config = dict(
    input='log_mel',
    num_classes=41,
    arch='tdnn',
    hidden_act='celu',
    kernel_size=3,
    momentum=0.95,
    nesterov=True,
    orthogonalizer='polar_express',
    batch_size=256,
    final_lr_fraction=0.05,
)
Rows from block 7, named by matrix and row number. Each number is 500 + 25 x the weight over its row's rms, rounded and kept within 0 to 999. All counts start at 0. Numbers have three digits each. After the name is the row's rms in percent of the matrix's.
# conv: pointwise conv (model.blocks.7.conv.weight, 384x384x1), inputs 220-274
conv.44 100:501501486540503504480504480505488477515515486548510494513493508456489495469531467447545460519509532481477487496513467496505518483481457505496495506509493502489499508
conv.45 103:497515485483499483509488493497454494525501462482469486513496512482458478504513537534521490493544477505522476508516514466486499524484478491510510446501508557456476526
conv.46 102:490491539500513519489460503491468531525519506555483515494444515505508517472495514566482463494475509525513504491446505496511524471500552475512539454473491507538503484
conv.47 102:475533504453515478529498531463531475500490481470512474521501492555472516509475522466503479512493486483539492528496482504481484504475496495502459524493482494492508526
conv.48 098:481509525551519498482464490501531479494513520521486509486470528503491493516489503565519483494511469503482475466493460485511529511500465513537493506528475519460543560
conv.49 101:526498503496483522530496250488476477504508521528516503366491478519503497512504516523522501450473515491508500496506515504507496478506496491531518517516450507483536488
conv.50 103:502506539477523502480543491515503474507497575539475533510489515495486512479507488473475485480504524481485467525581482513478499493509542474518444509539469497512502461
conv.51 102:492490508518493477486454467493526497465501501511524506495506514517490526488477488471477480472474497520484521517525527496461502488512508457454511454477530459494479508
conv.52 095:518514493509505509529522511470532501547456485505502490487549483517492479488475517499483481491504494556467525491532494521507463466524474517527450491470505526483500469
conv.53 105:518497480508494482486494515509494505487465504527456503535503529473491515473500454510517460498507517481496540454506534503525485481500473524508527481506480528514518463
conv.54 095:521469519537479540457476487533498512509493510503536547526497504515472473536517454495527522486508488507492460511503499499504504526504489505496499500472462562499498498
conv.55 100:495509488483502493474528530481518501506526500480490491420484500551491520522486538501442501524474441488492480462538429489433522536538499488516475496486522461455499467
conv.56 102:515481518506503514456513481513475538539472472472509459510516523516495555495522479517488501484509534490539518474500520515500532490520500512514481487458494498474523487
conv.57 100:490510475503501499490486478502476496521457478492539500496528500515477518440475488477469492472520514505500464517478506512511511515508514535475533443526486488510497486
conv.58 104:459452542543508484525499459461510479524478477458511484488462461489539472478501477487515455471513570532474488459489497479523478471517511534516472489510507505488531486
conv.59 102:516493489496514527522487503464475512482531498516496454507486488495503451498468460505494565483516493515486538518531467542476481542498501488529500521470492505471465528
conv.60 099:529533512490482512501521519522489500511512490485509492495502488510507474494497523459497466514554499476494523507528499515491512498543517512485527520486467504519515440
conv.61 103:503471483512509437496485504482502523501483513486444464523464518477492492472510515486482488464475460508495542481449520439492520510498568518505539541487461526440497499
conv.62 097:533490559475477531487523508530457489514503495513531450515463488502492499494525497463482547498507487530465512516484482494459525501516514459494526518509508489512523522
conv.63 106:514494525497491517486514464518494504471438527460491486474493456476521479487516503455522499510493514437524496502490500540509486441468498511486472493481495522504531483
conv.64 095:489489514472454469487505316514502497483520515526475495373520451504479476496454474452474495503527453503502480489498518500505521486487516491516516551499473504490491503
conv.65 094:538483508473510494498464513508481519480479517510478466490513498456503507472525469495507535489590502513489550481522489551512530529479537490491505510472525498514534501
conv.66 104:507539480483542496505461519529497505521506478502474480501492492503489526506506486506513537532511480485471552484480507498529458497474533547509517499463468493506484495
conv.67 105:529507501476487470473513515490521514518519481459471456500525490516532460496491472521485504458517544548497493481451514486449530496514482505496513485490473476533469503
conv.68 101:493483492553494534513485509518511490518491494483524488484505459527505537472501510508522500482487472483511431519511505503498541473480489485539486534492522476492499453
conv.69 104:560519497551428476501510494533541491523513492498505502461483512491462499510464522521511476552473494498486494520516528480518466472533497507491478494491521548447516460
conv.70 102:551485500488500513496502510492478489528520511514515495459475478501496549481508485520504491459505551461537465473506500518464536502516517531485462463582518454490513570
conv.71 099:498512495506486485514488532457468480482527440493522488511538511510500466501533473514506514519471463514501481478498527518484526519495501483508489477500501460496495523
conv.72 093:480479522485486513504489479473543459511498484462501464522559493523458500501475467466477499494529498459512487463546470506484473482521499473504484482525511517530483495
conv.73 097:452508511542472499534492491497532490459519501487510507468504487514528491504508527532465543544496511493477487500514519499487512485512495481557513471520515537491508514
conv.74 103:510512478463508490498544510499473501526491526484492467528537465495477490534490486487493529491546478460501512475457527489498498483488534520508482494516493493487507527
conv.75 098:482477546497492521512498484471481511438499511542478477487511500460562532444515497470518496479501483556466525451508537504520531521461529481517544552513514531482462504
conv.76 103:492506515492523496482517483507500502471506471478470472504498474479477522524449501452470520489481497505517526444502493528485493493487531480464489512502502455507498530
conv.77 100:542507541542504523480491455494486488508489547496514500501483508481504502494497506529468538518481489458522491518479512490543491482503520495478494527512494530464477463
conv.78 099:511487506552513488483495515506511508463516443477495527503491469465526515491530507522491451454532455556536484501546474497544491491436451507486492524500503520490508526
conv.79 100:454521530518531475458489508488514537541493488486461489513512501508488566512482494504493458528535474521478488508452526510514495481489490514504532527518567536481505540
conv.80 098:510516536497448492480582323529504486507508503495528486455511531509492493508490480477499506497517522488504463488493536492514507501492521512463508514494530534536511521
conv.81 105:504537505511506516481529524572496522539481523530484469472478485532497549458511524518511484484508553489529505503513498509486515513523473490519489483514464493529527515
conv.82 100:500533515496477516534461475517484502539506472476477469502458528522541464488465522475529496487509488523509506485467479465476501515525491499469484467533541490497503513
conv.83 098:550518542480513496466530499519527500530456474499504503495486475457466477526501530537519468531467457477497549475463457463497501547481476514510484500512547493512462460
conv.84 099:499476487494506496467495511508493475477491538500529457526497503468504504499492536561503530493527494512503483499534496479493532533506482483417445445464522506501493505
conv.85 108:488519522478496467525509510512475547487524404555484514512506546513516453493493499528476482515492479513494496488403484510486520506473509489525477530518525452523487497
conv.86 097:498519476507506504524489544505464485538539467525476506457521466509453549561499542492466502484494476545491472509510549521509522484473533502511459512507469479512518530
conv.87 099:491502514523493498504461503509489484505493529500499507535504523474510525489513504516511519481518456500490543486469510476454546510500439547503446442545505502414488522
conv.88 098:475516507497514473428497493488510506482490509515513477524527513488452476458471500523519541526497549491514487502515504530547499493485531439525500515472519493517560471
conv.89 097:482492478503500499515526498517501496449463516503510529541487508487468501503493515459506531492484488515526472517482496519495506472493524530497549515515489496467504499
conv.90 099:478490483483455499529528502501534529517457484495459473534475473561458482528521498492509493524474453515533499546487512504492515422498482466471475541490517495530523499
conv.91 098:475559494514515523499496478511494519499505478494488529527497532478516505515467526470475538489484512535502538477554515516477542506455480460497542499470497537505478474
conv.92 098:494462497523503492457492483503500466524478472512532507501538501503519552506496473480481536462482479531504489498498553510490490461493538463478514485481471497500482475
conv.93 103:533520464507500502465491505525509539482526449495514505518494458501474493488468498534518519467487474479488476484509489502500495482507475462502475492499498493449509541
conv.94 100:496490515523480502439494485502477533502512526436464522527507502544514497469525504470487504508506424537481509499500497460531480485498500469492495511480519504521469511
conv.95 105:474517502436504495454493528488524526514488514481468473528526481538556447504543474494505500482537545484508545509494493520492542478477504500442472481504492490522514469
conv.96 102:551488515482495465526496496510537490467468466495479485525519415496450509471503483506537488503545463462478502486554519477456484513461516472514479509502457505474536511
conv.97 101:532485497515437485512482490463521512503499477521516499487538507479540545545485493502531463516517498514454544486536481472490511481508455468470470515517478510512492513
conv.98 102:503501493509521523517550466467518555473501514496520469485489532507455473514525532532492501491465443508471501481490450498520461474474532480537477473486525529469502484
conv.99 102:466513492490465474484523506525485463483467508458493489484548508511547497510488495531502504481504527494481503522537545489485529510504433491501481551509521550507504504
conv.100 093:524474507474534511469524550484535509503480507505459532487496523481511509483492488488497463514497475467509494501524472470468510501555505522508520473486522487500506473
conv.101 103:493513483497503509450549478491506480519497494494477486512554480495489511518474527479474489480468508479471511496478501532503455479531499476516484482541486457501501534
conv.102 106:501505499453466502504523508484457489473487534507533488490512467482491516501509495482436548532489506494504455425499488464493511464516523536499500499509436469487480489
conv.103 097:509519522474472515507517485533517456510540456471444483496457481479463497507543501474470509525490481539517486482536560492487533500534478507530514481537544506495491501
conv.104 102:465513531519526500524467483531499501496517480491506495517512466462438495460520506489486508501518475483470469482467490520502542487500473494520504508514488526478514506
conv.105 095:496471501483477531479525488532461516481529442512509493481542506512500448485500501519513545519510547469463478495531499504492557484501475495471496481466488471519522477
conv.106 107:506543475511484475533455572544484491466482478492505491521507478532543528500462498480545443521515465497539444470476474492503490467497469507538488467510483502519441503
conv.107 101:500500518502474497447475506480534527525509510498526491498496552529502505494502492526517487498503447474473507477499509466501481447524494515538526527539514481477498517
conv.108 108:537487532488503516514524471510514500482527522485506502515476532488501511509494556481487515446502485513529476495400525482504498538487560499503489542504497474486528516
conv.109 103:541483498481524507539553461497492522524534485501515523484508500470481521513530529505499480490532501494542547499483500477469476480518535500501462512508455512504482493
conv.110 101:551503547470497505522499510466542511479516472542548493498519513493481541504542523481461472545495519514503493509517470511518497503489550480448499503485497524480497493
conv.111 104:531497510511528476486498411493515519508487511498500548436525515467490474535461505481497497513509476541499492521518485527567503510491536501450525534494478500478541552
conv.112 098:522487481491498513472511476529510509479481575491497485516491457468493521495506473525502467514496473533488461530487512499514539549483508500501525518516482439565496504
conv.113 096:482495517480405480446466493467461457507487508497521457507505467505511461490518494512514508487498480426520500540515516512502514487483537530442513472493505459529503476
conv.114 098:499483488485476522472471511476477509512503519486484509480489503465541499458524505533547544512448496504545505487494503476480495539494464518485525506469457479526475484
conv.115 099:556517486478433492461501471532550466444442485470495523484484503508517510534506476533450504506504517500518480502540505488483523457481477511521493487471525487451457575
conv.116 095:466538530500512521541517493496533536521474489493527494533494502512479512541491519489525477512529474517491498521482483530467468555466466498493512415508496468485477477
conv.117 108:493518499494522497541477471512455565481469529496527467507493502503419553531503471515481470500521526488494497506522521518520489540485530562474478505559472498510521485
conv.118 098:483516444506476491480528505510524497459474518441487482521594510514481499498481520507500491490513460522514475506527495459469506539503543514489529433483474505502467506
conv.119 094:482484460531511503528520485497479514532529519483469499516495518486492466462531519461514503557531532463482512480544528515503468510481504484498516457491526480525492480
conv.120 096:525537537472497520457499501497497475483497460472535466481513470499512503491474503502519517561473517499503550470491568537503454547550498514482513484474520493488512467
conv.121 098:507484498486486526525496514500458505483506516531501471498483505555488496492471495518530464496439465500519475485451521504515515539549495539512541500492495479508503524
conv.122 104:550479442530541516515509515501460534529543482525508529473535474496514532474463475488531491511512509530474441527472500496488484515480528452516509482518532480481447499
conv.123 093:526492514536513495522485493498518540496546455548463504490479521475487502511475517511495496511483485487499532484502538497485523498535490514520494535528507526533468463
conv.124 103:482512475488488524486511509470469503481477444530459468529524471487499500515461545522466490503510539541521546497443463531505505493474480501518528516469478465518509482
conv.125 096:506482495515511466508470483476490489506485537469516441485486495499505451494493492479491483490498551499476535479524527457508502450489476496490494481504523458500519500
conv.126 094:509487488487501532534537483506503482506490506490483485476563490454499527549556515521483491493505500520499503480545547487504487502508473463501559506492491517528507478
conv.127 104:491484517498526455431499586476456510534463453496514481489527525489438489479555492507519530513496457502491471499495463488451511511518476479498513387523476502516466483
conv.128 103:527501491495490497497459480505490491484507551494477498514476522468496542464480544502488509511493529501525467468503498488492495506509515491536474477513502528538511466
conv.129 099:523531511481481548462505517422527471556529492506505470509540489512463496537479571482497439472474486502516491504499533505536491478472484452506497462477511510486496490
conv.130 101:483506481474494448503502470486499549486476537468486511511499507536485517484494507435522477475536487475491471492539488481510524490522539549491549513550458487502448553
conv.131 097:502493487496482471440470523470510489476485505476506443437528476513482489509537490483538478519543482455465516534532482493501472490475496506508510518493518491545511491
conv.132 105:492509495502488474488533527534528481502522508524471520498499492476471520528491502472518523470507502508467462478546535496484451440522465471510508485476509517500512486
conv.133 104:503450482514521524528501540487473468501462491482482495512532512464511487496481508524494513465525516497522472535477537501512474497480497531514528472487479465502500504
conv.134 095:548523537501494469503468505483526495522522518518524498477490484542500531484477508523510521489506534486474485494522500520508502487492513518481511524463495509504518495
conv.135 097:482519486501529451482474506512498517451458483489522539500505504482509520473538485542497483513516490495512533530503505501461481472519477547524464488501510485508501537
conv.136 095:544492489479500521487487498477541509501528504459487517473490463487480478460505474471518507508460505486498487510501495488513479516517505517514488492528514481501446487
conv.137 097:529510472473495518449464493491485504488490482531556503513426518455481507501452504504480511479475495489526539519486494527532460492498513492480488529454487500521492494
conv.138 105:488491490456501516475518528499527454486476476412531481493526482533545510460485465500550493488506519535568500546489521548544486521456496488480510467479503504505479490
conv.139 104:549533441497458486470425514474494504504490426480488521484522499488535476558506473440450471534488478482510512511535508538481487476472472480549519510468480478515517541
conv.140 104:457483502522483522516529526527455518465481488524489470508477524528543470507514478529491472472515485497497522475501495507484461525430504541460511543460459487475466498
conv.141 103:514460517490496487484514476519482492507508515488480518512455472496507489516561498524470470510490503490453478523494537508528466474456525496484535503464498497486541527
conv.142 097:480448526544513493470498483507469494501484496529496495496508503495497495456554509471494569524535463548427484457501503493512463498536531459508453561472505470477500491
conv.143 101:540502485506504519518459503490472454491486473578517494465492455506517510500502497551525531477474538438456496518460489496494486462482467493487497473524477508439514497
conv.144 104:500510506509535499506550511514503465450483514504485487489495445485511479514511506541518519491484539478491483481521468513488485470525470502502502495463471493515540559
conv.145 098:469526501547487514474480476513467448491506470496536510486517498494520498486497563544555423466507455487477498536507541499514531531496540520516530529482474491488490499
conv.146 101:459502492530471483454522477513515522519504480496467480501535517498471487465495541491537506513524516479461509501493499478528508457511519485494464482516460524493483497
conv.147 099:522510512490455482507478533493491488531514510494518520491502567522516493504534483472429539533519556481500492497511434463493512512533523448490526496529503501467513481
conv.148 100:507470519507424512496518474481493486508461512501486513514536531527506483535511466461524537494526490504453516484469486507487503482530471493501545491510487515516475494
conv.149 094:472466490461550510504506485486539502506497461463530530506482497526446525498526519493538483547460519490513544531484519472483527502520491485530525519486487496489490439
conv.150 096:475525485529523442538516515493538479468490489487540516511558509516467525489460463508504536490479463515493515537523500503510500464501505474458473495503471519486509480
conv.151 096:499516482494487489455471465493493447486503500502540489510502459515508504485479447495458493495478487440501479499491504482505471517500497461555509545502501500520491549
conv.152 103:483484461487513501490477483505488551473470460519516494519509481446520479492471489529517480474494540503478522526545517487541473511538479503497559526490450481517530460
conv.153 105:474525504479442491454487541535500479539474502510513469516547489480476499518559518485482479481541534566474488533503500487496540483571518524544515503491538459509512495
conv.154 102:501470509494505487463518488514491452509502483521502492517472497513480463520491518518508473522504549523501505530530468494476475513487520479485481452551533512478493474
conv.155 098:554470531474485509519530496526501497477538505523503492514447491485486471559502503489539472504496483496536480512514528508512484475506491526494485503485482491518522495
conv.156 100:492492524476484469482482520468504491470456542504488480533475506554527503502488503469531529537458505488460490507537503481544521488492515495536529497480481489449510520
conv.157 095:495527512531524515448461538497478501556520495495485518449486527480508460514501462501510455495493477495457495496491477468485504515515497482485524493529514524494544454
conv.158 102:510502505502506487487480485516495532514496502470473488524499494474520507475483479514480506478528495543483510520553457484502486499473519502494488431512521472505485536
conv.159 098:504516521546506482464516536482498496480489515491518506513519472535481475523464505515533483500511451540500487487534478547452490474505509464492491453491532473502513538
conv.160 104:477484524505472517507534470483506552506458522564507467482479497480523462476508528517505515498488468554543549531542491476501471496489501491474506467513516514504526506
conv.161 100:498468488438546494509499457526547495494500521466522479495464465474513498445477511509500517480505527476517495511486494478495497471470507501478521465498517509484489512
conv.162 101:518498491483491478492463489462531444512539504501464514484497491505504481516521518523450519494522489519490489531516476481495532464554489495549527525423458487527538499
conv.163 106:498524508503505469500510520505522512475490479478507527457539443517486496534497522502508513516509495500474475485500525462474456525521504498516530481492464523478457486
conv.164 096:446539466473485532547531516522518522449526465492461486507511478528514466510493511478465474496481473490463503508508522499537512516526485491531496509435456487486465509
conv.165 103:520492524450507547476537447522492468506487501451519497532487500531463481559488503502510515507482481496475480475483475490550460510540494552506522478481507544461484487
conv.166 094:526478504470464513521491492523525540508513523508470511506501518513488508514502536477464489437504524521548539481540521491534535547497482525538481495514504480520497493
conv.167 102:541523561500509497491460538509537509470514490492511506490557478548492471510505497482491485509555541493479448480491488468458500514487511521505492473481522496504492479
conv.168 106:457486485501497527477510531467464514537543486534507516517506484500502516482489506490501486525503459460499522517495538471461470516521518497521525506498514519545512499
conv.169 097:521497523518478507506503519517517464507478453488470543531471531486495519455501524492454512552443503490536456521481520552511530459517511514465475511507512539554472486
conv.170 104:532518520515496520521495516530519515460475510481440503473537495493501490475532505464540488512483471513484479438531521513502493546516441540521525444468518441464485526
conv.171 095:444536521457508479486517505539473512502485463500503476505517530497496546533452467531506519500443490494513489478500533491498492464488501495469472470498541496457458539
conv.172 107:499509470472485489452512475502515482485516510500513531489519496506480452507528564494510489477523521465536494478549489514551484531480493504518485474459500531489476499
conv.173 105:538490513498540561542473485518499481490495469508509457482492503503467521524553551505489483506527526521532524499415507522569512553492497525504525466472502511572505503
conv.174 097:480494494470477487537485488483520514496537536482483471468536514492502499542514504490503484493489472498514512468547464487514511505505504537450515534527483510524536508
conv.175 103:561480484520456507532458501417490481503537517489531455493475473486478489510472531503490491512515482536491525555477505493503523494518514512526514507495460519515524448
conv.176 102:523494500485486534462487514498498511519456476517454509465561486486512520470517501462478469539547522501531545513483466502525501511457501500537528490474497544517527473
conv.177 093:501506511495528465470498506484479513471483521532467545504506480490526474514485549477530464501503488486520480478511466538478482476490489467500504483530478461512564497
conv.178 101:544463469492481493521501511482504502507503492519486466471491519536490511488512519541489502470551472565486492462489497499533470525490504543517526498508531517504537483
conv.179 097:485529486492516481494490455549473509533525475479497504508503555507524495529482466545460482474467506497455504488480499465523458478554548461531539506489504534489514497
conv.180 097:475489490488512531523482519485491480548554471460539527533507490542459559515506495507511460481543510490494509483486476515483513520521474522459482486473514508504507550
conv.181 105:523525482500474520479479460508480483506468482495482539527460550442490487515514503512444464496538470510493527541500467493560508486487497490507511505480508519474532498
conv.182 095:499511495532474480477454485489488514481499464533477498530534467484480471520506509495488503538496511459493477468476514484494494484515500509444493436465503551503547523
conv.183 108:505527469466488506512518460476494507504499521509497496488487523519500490487500522434505506468509489507531511529487491468483524470516527517484462508448483526459492490
conv.184 106:473512543497520477499472490519517520524492421522482484486489539483518520509483519526544470526534504446471448507484497494525491480437501508531470526526534520482518529
conv.185 100:491484517448460511521506469493488517520479515526512463502506529489511504491512495460459486501515527494453497508521457482477518531497463494495547489519505553479522520
conv.186 094:476526530532507528486462459584510484489484526503467485470531469491498497513523519525493504525524490509512488531487497471484466516479515472473532442501457509496470518
conv.187 095:496534514522477481477469512486489490476480526445512500502487507499496495525487523494506482523534510509539503506486480485511478509477525505501514559501515478525496486
conv.188 098:512496483514507491509507485476500494511494539497536484484467535533518531542593533481503508474520507501511486552486470473480447481480515497495498489544496501523553504
conv.189 095:469532473477525531509487484505458467481475523482495516514454472497547425491489474508511494522517502493484536519463454541493497528488489470492525531506500462491491524
conv.190 104:526506533501480511555519516478504536508472490507515465434516522492509510484518477527543500496504503500513465478508557516508468455499487479512494518494507512486489487
conv.191 096:513497488482503488493516502476469482499533509504462472490489501518476464534502506492500516510498510471453461491495531496539526496486488520498498512516472515491492478
conv.192 097:486472481521476482512512508485505475491554489504501526529520497519521493527477498519518494467445508480472510492522491502517468485511484482513504498479496513508489524
conv.193 096:466489538482492529512525451521513507489523477508498504542530533570525472492501471461483456530516522477497503458484490514474502504504478540503553513475480499488488526
conv.194 105:491450503504552448509506497515507510514541518439485490540509492499527549485463537529471450544495534470476491519481524506509488521470528488529470496478497532486515457
conv.195 097:528525494487495467506511495482513530519505564487520527513487537515528509496478527498504514489501515497463516533467527486473499499509516511442544470493492519562505515
conv.196 093:500478530480502524499522460473501545483471504481508506520493461495520498484512497524519440497487449460511500474482485530503468535505494517454493491494515511457521447
conv.197 103:494523458502455508473494499454512460543509505473487468511516535493506501487527497470529552475557511497509497524466546502491484486523479542488483525506478496487470483
conv.198 101:494467520506492456448495541510506463497523519490516473507537425497503516488486505507472489523512506497483508480493468511490507548530503486447482497463471491525501511
conv.199 092:537516519533475485497503515474473553496498467511481474537479448555532493516484521460517515466501497449472498500505510419471514494492483551490489512506512486484478517
conv.200 100:482519501512446504498520487489520512507506498481463520513489485472465515499499490475513479527521537500485523476458425568497452566556524507525499525483481482532549517
conv.201 106:493426486484525505508529508493519498529499484494530475485501491504500502558510479516497535508516483463449473471510531507462486490477474481540487481500449452502485473
conv.202 104:468504552518501512476474533413492487468490484488536474499533514487483481492514517498505550509510502493516530490467492528519540525502532495502495529493475505529463497
conv.203 101:504500520476449460505510465509498563479447508487504499487535459499518511478557512530489515517501482525555516491482457520545490498517534487472501496464482461429494484
conv.204 094:443508525517499456490500518466522518510474496525481506466476486468530519506451486516494505545471505473494452513472448496478497523475508477470539490522469471503495506
conv.205 105:471525509480498516524504534501508516514516424506473489526480512546504518581502516563515490473542525508493466483495494490509513512522476500474469400469512571488492467
conv.206 098:524485503511507495483523535489544515515479500434490520515494493463518456464512523513474466504453512462516533490461501466515476502505478500490462504456528537516502483
conv.207 102:506470501460491478493510517551508457501485531522508540491466521491500487488494519487479477470531495493511543523524496504486498456484487528468527451485476546520467454
conv.208 097:525474497474527497478470479516469517495527522530508499508443494444497492531512540475487533492542503502527490499546503452479494533529474519448457491522502498489466520
conv.209 098:491462556467494496533493488491541462516486477481514505494509520559478491504484483516481500497507495474501489521469470505501486490531509466484505497467500461507502487
conv.210 098:483499493485489476467522475485530582532471505500475466521492469467501495462457488454482506512511518509475495498485500515494482494488485533496481472485517472531472497
conv.211 100:505460485450457469515520490466510517499505532476464526529478514501547488519491471496489478465498512513473518487513472504487511462517528484468459475496495470532539480
conv.212 099:526494488488493481484504473468527514504532459485480517481489489530484467473511491488539505457506501538482500513498479460542490542470505519506518534479521532521516519
conv.213 099:492505503475490492472479523481494487531466518533472469502487545484492471511480499490528540536504444506498538480543474506465546445498496543477524471518516538499537523
conv.214 098:509462534486547502536504524496505476495486542498534523515480494505460462471526492535507492505448520509481517466471502501482499505479521491498507552487544532458497522
conv.215 099:507495494517487515533520552483484509500508487501468512488500503500505540508488500496498501463517477510504539529473468461440527537495505514497561533473530487506497508
conv.216 107:526484519481513481462510542501508467480482537523497429526485480521449486463494495485512476516498497520526459449513490522489518465507503550534468465492503508467505493
conv.217 094:480492429475503491487444512488513515444481514577499496527498501500534524497490521505481542488535489487483508538497481517555495524471490509467556509487471482466517497
conv.218 097:477504519494480530509481498511487513509477484512496500484458529497440477514466506508504524502521542515490534512476491519516504537503487532504508480516473531536519493
conv.219 104:522453470501525494481540491499524499491533487548468513490514511499474465468502516529540495567482512492505445499538488501421466466480489488488480519495488525509538489
conv.220 100:502549482501502544503442498495527470515500499498490500469500521484476501504520516484477475499528470481470502494497548490485473515474501499506483475488481504518485514
conv.221 095:538491465470490540522539529477494472486516517530492546516514455546477488504513548455464512528498471532507493465517499455518507534432477478510536446457496476516520521
conv.222 095:487529495514466482492488516527522510494455487521487529493494520487510482515499492538503500516495474493489483584468575493486477495496521518503485510471476487509523494
conv.223 097:537504452434480556486539514503480502479487482454504454467529533531466499498499539481507503507466467481516475543482515521513540501464495505472497511512479524560453492
conv.224 095:482501505474474504451489503502516473529482523455473506493521474523524544495470477489504441466532473474498496494496470499527517540512505492502461537512530475529501476
conv.225 101:516502527511504509465531511458502504513498541487476470521508473560509523513503477536486491499509519489511490480493517510534459537474504505499534487496518525509504536
conv.226 100:506543484471475495493511534538461482507495478467482525480489477526512471489473495485532456512458518463512510514444488512506500521496555495568521517487483524476523474
conv.227 107:517517505484513496538475506498494491440472521506515488524493456462506483520515481508459477488483534444523519495478532513478446504536506516480511513508498481465460475
conv.228 098:498520455499476516463459518475510505492454496497534497551492481499476504462500510515473476497515462516499506488511542519428502512511489476498488450463517489467493506
conv.229 092:542467516553520532494511516520503515491456517506468490541502510517517499498490511528488531461548488506488519479475497470489519495550516474532503528503516494514530525
conv.230 103:498521480504506512494533468471468489489478508527504486492518479488518527496492483509510554504503498489512508484431477547494492485498459487466477500471554537512484482
conv.231 104:512529550504510467528509535486509477460480508529541567480472513506464499495531518498490491495458498446494449485489541523503499503524496541552474505516505488475486461
conv.232 102:487498506508519496480482496469501474499466524432510487501520447478536499500440476513506493509504543342522532486507502508515483501481493518507529507507516576503507485
conv.233 103:506512523451513488475527532473441529465462531467519438501495465486517475512555519526492506490562481524443502543513453493489477492475532468516530485519513536505468521
conv.234 099:487528478445498511521516487487503497476458492459487514501516512524537440480515552477494501463526478523522465506485499518495516491489508464501522508470488490535525517
conv.235 101:494541511512458497482493509510475484483516468469458447489486512546538507508460520511514529461516474499499577472500440492509534534439511486465514467501454517488491476
conv.236 104:506500470490471520488480515498543438484539483553481498416511497498524460512514468532509511528533507477473519499479481483473467528491496500533497464460485528461519509
conv.237 105:455480481513468531483513491502492483521499516506515487503506496514480491489533463522504469542500483503511530493525514500515495508473544465454484478485484479494485510
conv.238 092:486539502493524511474494460495510482500505500524501500496512511480482480518483507489483473482465525403504474512470496492446500467451508511490515514502520504473559507
conv.239 105:495478488505496527517483481467484481447468484499468540507477502503556551523515480479454516492502473498522539471489508564526504501475524498489504507463493474528461503
conv.240 105:577506489496485520461529509471511505503502502526517487527491467489493531506481520511511486478521504457465488466464468475512497518492532501471535456492548461497458513
conv.241 094:475511505486487500530479504504501548492465520483509513495502473521516459502542493487506485462506469491469509479541507562491510475523429476503493499469486492494494497
conv.242 097:514490491456513530503510491531465489440490495473483500526507509529490478453531490477473444470476520490515465530468504474524482490461539569505500489500469503491491499
conv.243 104:534533502507493453543468513512477479490534457471475458542494460505506489514469526517477475495477540410466477485495493507473460479457519493530515504479463502497523525
conv.244 097:480537482497534524455496559485456517507454513493466506489534524552471537502482501524483474470520497570471497510506524523511465473517488501478492490457535472526543554
conv.245 097:467489551496475494518510351475481465518472504532480529547544545552534455517467498488484491504478497494456457503482510509488469527475501466506485493508502494511497502
conv.246 101:497495498506480506507473531454495511482493514538500530502507498534530506488506561499476478521497491494498527443491530515523472472564537507439479528482494506517490520
conv.247 105:479497495494520512470549526508470490511481488478520479484530520523481467490525475543490487464492493458472543503507504487462477456527475484502467447502494525467508477
conv.248 100:513501490511475534514530505515486504540489478488505486479509466560503503487545536488518490508506466468473488508471476485491526491560448529465525504480488511531505499
conv.249 103:460516481509510481477505480511530492495526507512501491469518565506529482488533535503486490532475487559474487470426516466482516507510501525504491512510521509499478509
conv.250 097:508497514505485481512509485485466440496502513541486486488503477544484468529465491487472481494525466477494461479546524517493490500483495573524512512444526507472480550
conv.251 104:523483500502512475513530518516472499556492516495465498501494482498536506486479441550486484495551506435518520459439492474486483505484512496492514500485490473489517482
conv.252 094:515498477518529510516513521475455505495492507490512497467485503455492473523471490508559493528477499513515473490487499489512499488520508509502512528486520520499476524
conv.253 096:469525497517508539437521479483467485501504529484505491481482541493475508544457511484546548486550497473492479485490463481504507495477472495476471502537502522474474461
conv.254 094:522488491508496504531500471558540504510555497442522462476533517482479542509515514481508477484478481478492473485484482511528491497453522520513474520477515498523455497
conv.255 106:489479478497525548515531482489501479486484470442519489510518493509488541492532509495524503521494483517512508469473480486502497545493473528519489475515515497504535471
conv.256 099:550497464469508530454485496495482509496503451488527512516509461506468518458516552484478457517522492510504487495509478451482449509509526494508469542476463501479529518
conv.257 103:474497470487526496499531449465488494480549504484507512487512529529484537463451541527534486524528490490455491499528483477456509533487497495508497487477515476517538481
conv.258 101:482526519474513487517466459524493461533512554501506499560496526509509492486520492498495487504503507480542503497508564492441462485502492477510490496491478539481495502
conv.259 108:507509517523502500490503484530469470488494515478459505485531520516515493450533491512455523488493471480497472528525513498486496479483517495499502476512549507504512495
conv.260 096:515537494526487479470489498509565465452514509509500507482496507516503504520461464498484492494486478489499524502522546483495496467509508474545460495527488534462485520
conv.261 100:504536493502478456477471494481452504473536498467486537485468539501501494444549514513497517511440491521462516522527522513532536471497494458499512484515523516503531505
conv.262 107:547508497507465526494508504496478470470525494499466497498499500492543483495508499497475534507501515514537489501515495514481439507442494574482539469486511521488482499
conv.263 097:537516489486528530502551507496476484471481532510494495497479538526493541484519487558494503498524506520470516533533523486505509538479536470518521538501487465474486521
conv.264 092:488490516504525540481475546457491446475542536474543486509475476506485502515589531519507462495516465511466508506481539524468522503503550509493541520506477499521555454
conv.265 102:453508495522452530510506500457503493556449478486477453491520501534508498523482516476468485470531453492514482485525480552529468429477502477499509524504525464485474510